python train.py --model="contrastive audio-text model" --dataset="simulated sounds of rotating machines with and without faults" --train_examples=39062 --time_shift_ms=50 --n_mels=64 --hop_length=320 --input="log_mel" --spec_augment=false --win_length=512 --tokenizer="word" --vocab_size=51 --loss="sigmoid" --embed_dim=128 --encoder_arch="convmixer" --encoder_norm="batchnorm" --encoder_activation="celu" --encoder_patch_size=4 --encoder_depths=[8] --encoder_kernel_size=9 --encoder_widths=[192] --text_encoder_causal=true --text_encoder_width=256 --text_encoder_layers=6 --text_encoder_norm="layernorm" --text_encoder_norm_position="pre" --text_encoder_activation="gelu" --text_encoder_mlp_ratio=4 --text_encoder_head_dim=32 --text_encoder_fused_qkv=true --text_encoder_bias="none" --text_encoder_qk_norm=false --text_encoder_layer_scale_init=0.01 --text_encoder_parallel_block=false --text_encoder_inner_norm=false --text_encoder_drop_path=0.05 --text_encoder_positions="rope" --init="torch_default" --residual_init="none" --optimizer="soap" --beta2=0.95 --learning_rate=0.0021 --beta1=0.95 --shampoo_beta=0.95 --eps=1e-08 --precondition_frequency=50 --max_precond_dim=1024 --one_sided=false --adamw_lr_other_params=0.0015 --l1_shrink=0.03 --ema_decay=0.999 --max_steps=7300 --batch_size=256 --epochs=47.8 --lr_schedule="cosine" --final_lr_fraction=0.05 --warmup_steps=210 --weight_decay=0.3 --adamw_weight_decay_other_params=0.01
Rows from block 4 of the audio encoder of a small contrastive audio-text model, named by matrix and row number. Each number is 500 + 50 x the weight over its row's rms, rounded and kept within 0 to 999. All counts start at 0. Numbers have three digits each.
Before each channel's rows are labels from the 100 clips, of 14848, where the channel reaches its highest value: "responds to" is what is common among them. Only what is clearly more common there than usual is listed. The data: simulated sounds of rotating machines with and without faults.
# pw: pointwise conv (encoder.blocks.4.pw.weight, 192x192x1x1), inputs 0-95

responds to: state: faulty; rattle; compressor
pw.92:505495479554516497474381510501482499483534524500497504500505521529460512501501461485530512496503498482489504473503492501517502509581522568490495692496670486448502459498498480512493501533510503549516481506494492515485498634491581463499500503495807496520494487530499518471476503476458504503

responds to: speed change: steady; compressor; turbine
pw.164:479499506490484504402518503502541504502483493497507502480521524497518566489478501493502519555522547495496510526545506494490500483487507512491531501486496527506484333501502258398503507499592522559499544500483501340524493500496574488495580505518527508501505496505520495508499501496496504488

responds to: compressor
pw.169:500495510485497500219478504557511501494545463501503499506505548493490509505384494498503488497494488498463503482612275502504504501484492501494551527502551499467451466512511508516486493502502471502501514502527499532500489498523463501463503498489507518492500792487500488503501553500504495500

responds to: gearbox; grinding; clipping; text has "clipped"
pw.151:501513502528495485500505592486500501453496500507500500498497511458496486497492480528557491396474502910515545451498599537462489541497415491479452498570492521497501491500493498497468493485544500480495500460415505498549491514492476501497489508498497495514511498470496651402504493501493560507

responds to: speeding up; speed: fast
pw.49:367542501493394487427491519491506480466507456581610624505501518506498499468488513505682501495494487444520563619479504492478157503569571542474500457492516502510496506512550488503433503496496501500498499590507497483504498504516498500532511582525500627497507538501501499501481557493494504503

responds to: clipping; text has "clipped"
pw.119:488498501409500491370500492499500498448498659500499500501500517503524504393528501500497473622499500482502504500489621501490523502526501499485502498704556500479505499707502512742516501475552516497500500503481477507498497500527505495510553496496495492509499553509496493509501514501501500501

responds to: piston engine; speed: medium
pw.147:490514511483500515466493405460445507467501497490511503512783515496521555483499620474471461063496458358498492504499508516497498503475513391503502504496491509512525520501533471542568474488497516482494497508473507504416498502525395495502495496502411498448504471495405489508529491403503508490

responds to: clipping; pump; text has "clipped"
pw.163:496463509510541510508496521462477456457475483502487494508418502505485491502494520503520499502543468677502517514508519390520497515482510480498514491499496476470506502471495496499484496510512509476520477494492530539471498597493489458477487504500511498483481499502459548334506508508500540506

responds to: quiet level; speed: slow; compressor
pw.181:499500498502509498488500466486448498504497498502500500499506501497506521499492497499489500498480499499504500501499541444498497489538470465510498498485501527495584493500453499496504499507511480498499507492501495494501437499505508497502501498499446497503495999501497494494496497590486499500

responds to: speed: slow; slowing down; gearbox
pw.41:369492509377434496501494489534499387493495503518499494514503506501505509567491506435477504496499556506522532502497352459501501577493513492502489417485518489503490494505442480500355496467503497507564481419506509494503425549492565632487496489562523433487446504484476490490476485336556523512

responds to: quiet level
pw.107:493500468434501407502501491503504632833500498543558499495496471495499496494501506500497506195500500393499499510486463534500506505526503499508497500502494499399467472640500504336500496527460504501489492503503418458496500501515473493495494515501510604482501497487495496516501580496504502497

responds to: thin (high-pass); gearbox
pw.18:563514484267478498493502637405488403496493500488500495485535504489519498505495511462510502494649502498560511439487502485495497518516504496558500498498486506486505433508513474494516491505519489500496619648498499434629483587497486498528499497689503525497222487503502478505497500497586469519

responds to: pump; thin (high-pass)
pw.133:491487475508505505484499491513414497498503437501502505487369485422484514500504503484432494491415474488500490505497263520507479542452503498403503459478575509501512494505558503500526499502479502498509473498515498478457491468499503487566509491549497634500492504592531490566488504469497499501

responds to: state: faulty; rattle; pump
pw.72:519502500492501506474503529513492589999503498488506495500495502517433529494512496501497506494491497508486504497500502501492579498507510480474500498496479494499505496557503502512603506506497502461506507476516441503500501497501506508515497623516499506494510501528503479476445501582498471461

responds to: speed change: steady; piston engine
pw.101:505502481501483507500489511522523445495497481499502519499499530513495543496487501499507505477496495501141500492488498517480499521654208501479492484491496500504600388501483404578490526480488493483518520503503556509496522501484502503508497507478504508500499533500499541509483498499477494483

responds to: speed: slow; imbalance; compressor
pw.34:504489662494498501498499510498502486493497387487501503504514498445481465499541478494506558506557510461499497527509489485487509501473502566468499457468501516548499518505520482504425491501518508501514483493501486492473496444492572500456496504503517434517427513484566499547498500500502554515

responds to: quiet level; thin (high-pass)
pw.17:500432498503502495501500496502492499502500500499497499500500495513498512499492501468506501502489501493433503501500496499499501501497502507513501500507500524497521521501501475498476501499559504499497500500503499496498504501515500492500506488499513505479497999499500499475498498515512500500

responds to: squeal
pw.46:495479490506509502414501454497498832510651499497489499502506506477513495503496529499511495457506345461481501495497512437555480528472496497470498579501591494486485502498492509500492498492492461609501470503357492504499489548501482559504507461501511473514504504510487469509489492488495440499

responds to: gearbox
pw.136:499505407500493512437495496480495515501499501505498499799407493515669496501494450535496489501505533503480501500509501479470500503500498495434499540499499547502570484496501489523502552492497465498488491502501499488500506428502487495484492501519497559474500498521500499500539508509503568502

responds to: piston engine; speed: medium
pw.134:459498505529655539474505495507515500503497500496498575511641494493612495506500505532579622485465506509524501506506501514656501591513491506503501524489498498424519495482542530481508495521527501503491483513498527498505503497503487501593500504497431501492457493504504493507503455443497504484

responds to: speeding up; conveyor
pw.97:501501496613519539542504501499500499312528497499498505497501414498497595645492499505499483520498502551538502497503495497494499507532500499500527662499498500495481476461498602500498482503497474513475502502501447497500497502492500502505405499499509494391500501543501603500512499501537499496

responds to: gearbox
pw.33:498497497504466506503497526425482485504437464479496449501648483494494492483458511504497524604482492498479519443495493505497518497478501519518487500503446506454479503696494532478509524514516484468520486462530482505447515484506518506502504495645492492510502498524494496503509496424490818505

responds to: speed: slow; gearbox
pw.135:533531508513402445491470502449408480502493504505502501493483519561499500496499522512450500596449488454555487490501495482495500505507497513529499505501502517507535500554374487434490496509504584496509494494495497513500515479505390497352503509487495482503502484501437496391497447489494500423

responds to: clipping; text has "clipped"; gearbox; thin (high-pass)
pw.16:432445521513509502506484505486458426497438501491484499507523498598495584500479499499496517498486507500508498497484496458495490507503496520483505480510429512488502500495616498500451508468347499504528514466505508497354497504468457509499501475546508430500588501431486487417538489505621495499

responds to: speeding up; turbine
pw.102:501493505473390464461481490524499468479474501505487493491520505483533498500472439495478493693503521502434537455517471494504498462502501424460509411508499519480699513678568499565501505539496575484511232458531506493495515486497564508499497509489494426493538541493567504455501507490511500506

responds to: speed: slow; gearbox; turbine
pw.123:489506510405558497348735492397502514498408500492493504597480499468508505501493512501499464500528461502516471482487497494496503494496467510576503448505557444499494540500507498504509502432527485551489510511498530502523527582502391526476499500501518502500503499504423517494322489509500670525

responds to: squeal; electric motor
pw.161:498509499501513498498555494503390534505477548476501502475499417483512498445431511455432499498497491527501474473492445399501475498474495533497525525501505450489498539461528496498482503474538488628505491458513502531498444506500493500497486502367560491484498498668514711494404461502561476499

responds to: compressor
pw.191:515504512592502501446502515502496498820339496497536489476502676496495497496419531513507782476502505551484454480504501501498488378465509496495483466414487493569448431499500431435488505518501496469501481495526626542496487498478497507493424494507489392547495494495476482457516503507510493464

responds to: thin (high-pass)
pw.122:513502536473447479480495503565403522506491500394503504445526407490516482502512489501504470486523485495482491489509503510433499502489456524486501482495420539559480497507498460538494497498495486501411533755522406512535533508488558524513492501516489497500490724505500500400544498516505514453

responds to: thin (high-pass); gearbox
pw.27:547501414488506502451504441485498568499504507536496500467489490514207500488484563512491539503486532418489475548499481501489500463484578493487522517513512523506510521518508483491498498470498500503515500513565461415699516506502396501304499485519533577509535503481501498494456493550492527565

responds to: squeal; electric motor
pw.128:479532505504505465503474502419471842508503501494499486491498486401495506503500506507500496495500515500506499472781507620493453484510500495483492487513500500493500511512504506500494502499331569502489507494528481517484537496494504527456534518501501496468503485497499496500488539490482505528

responds to: speed: slow; compressor; imbalance
pw.155:490528477585495464495491480523503432500504505521491514534512494531498496457501498453499492448703515502509505500498417504502499525497529568497424507499494510500493498532545494466526512382484502500429576490499498500431493502504487498453502496508501531501500500506515554424589501244470366501

responds to: squeal; state: faulty; piston engine
pw.114:500479555505499492425503504558069509490502463440476461500463482529556504476524484640453487492500452512454510501580464503502501492433514498477501484493526499515505482502558507504468508495496574443533462496500469509489498495508484549502486506500513656495501418495487519502476503499492497499

responds to: thin (high-pass); electric motor
pw.36:506505531532504507536500537502468480534507497486499513531516524570490485483496506499488503550424490499493520494489467520492502487451499491531508484501411513441524539530486501497462482501508507494491434655513475543518527493497502499499490506528518501571148500489503501498509489520509495490

responds to: reverberation; text has "room"; piston engine
pw.85:513465537451494539483508491511588504455492494500533394485492494515499501503444504497503504457461468667471499551493314497646498511446419501496492512500437499506479533489510498646452523507462292491503506452506470478492488506508564499495468500468490503516490664495499343496493533489482503495

responds to: speed change: steady; electric motor; clipping; text has "clipped"
pw.13:477499651490502496502552493516503508306503492481499462473527550507590519595504501597501506495418493502493445480503521495450504457480530504498489548508500499521565550503507538438499409489502498521618494508507503498495502498513387502498475499490530504499483570497511499586502497473496482570

responds to: speeding up; compressor
pw.59:500503510508514530486501507508498500490498498503504507498496459501478637501502486461513489491479489672505548500503491507499499503494562543487506469502493494497503428496550346493495498503480498505414538458500498512503501559569488539510458497480496502498495500611502537503519489498498503501

responds to: reverberation; text has "room"; text has "reverberant"
pw.43:362540499504475502447500507495509489473437496617491499515500498531502454496519498493516506490500501495460508644547490502503194494512514466510509432416529499547524488551498502432465496504445508489539412539503505435481495481482497590500465504576504671500494478495504498501494550494446496496

responds to: speed change: steady; state: faulty; rattle; piston engine
pw.19:502500492506548458493506498495537501478482492506490492507484427500539479558418507526500539505503499514318491492509493499502517569717424499488501513461492495481483541602492556480531498494504495501517503496503511496467511500480495523617256495546518506503514495495498675528453503500502507503

responds to: quiet level; piston engine
pw.105:503504501488490512529495502502495498507509505491426428506485503452502515495505458513497487498487503496459486479500499508509500495491490480471496483508485497511502455497610502416525519501522498536523505498525502574499451496502491490542724490499505501516499881503499496474455500497492497494

responds to: speeding up; compressor
pw.146:506499498556487495506483500497490498503487505512491476506487409501486507558503500515554587502499419495516580491508500502494579412462639443510487519495504498499496551498499494490498495747497499516486505488513596505507500503507498497495628550498330511549502496506498502493498498502491501466

responds to: speeding up
pw.138:499493542504504493489435504505502499502532504499499492499495443504490789509504510479497496467503498441434699459499492498454501470475480534494491478499457496466530505498505524499491483662476492510363483500465497424501500520507494500479484499495468477783500495499503559499496479509470501519

responds to: gearbox
pw.51:499498476444508472500526543490477509496512492498504531479470390475859531495482499477494500500508510509497439491514496494508500497498524462538499483505495485447507507528488489484573489562514510482493491511503476488505523492513518489505500508478536495492494486503595439592550497488535390411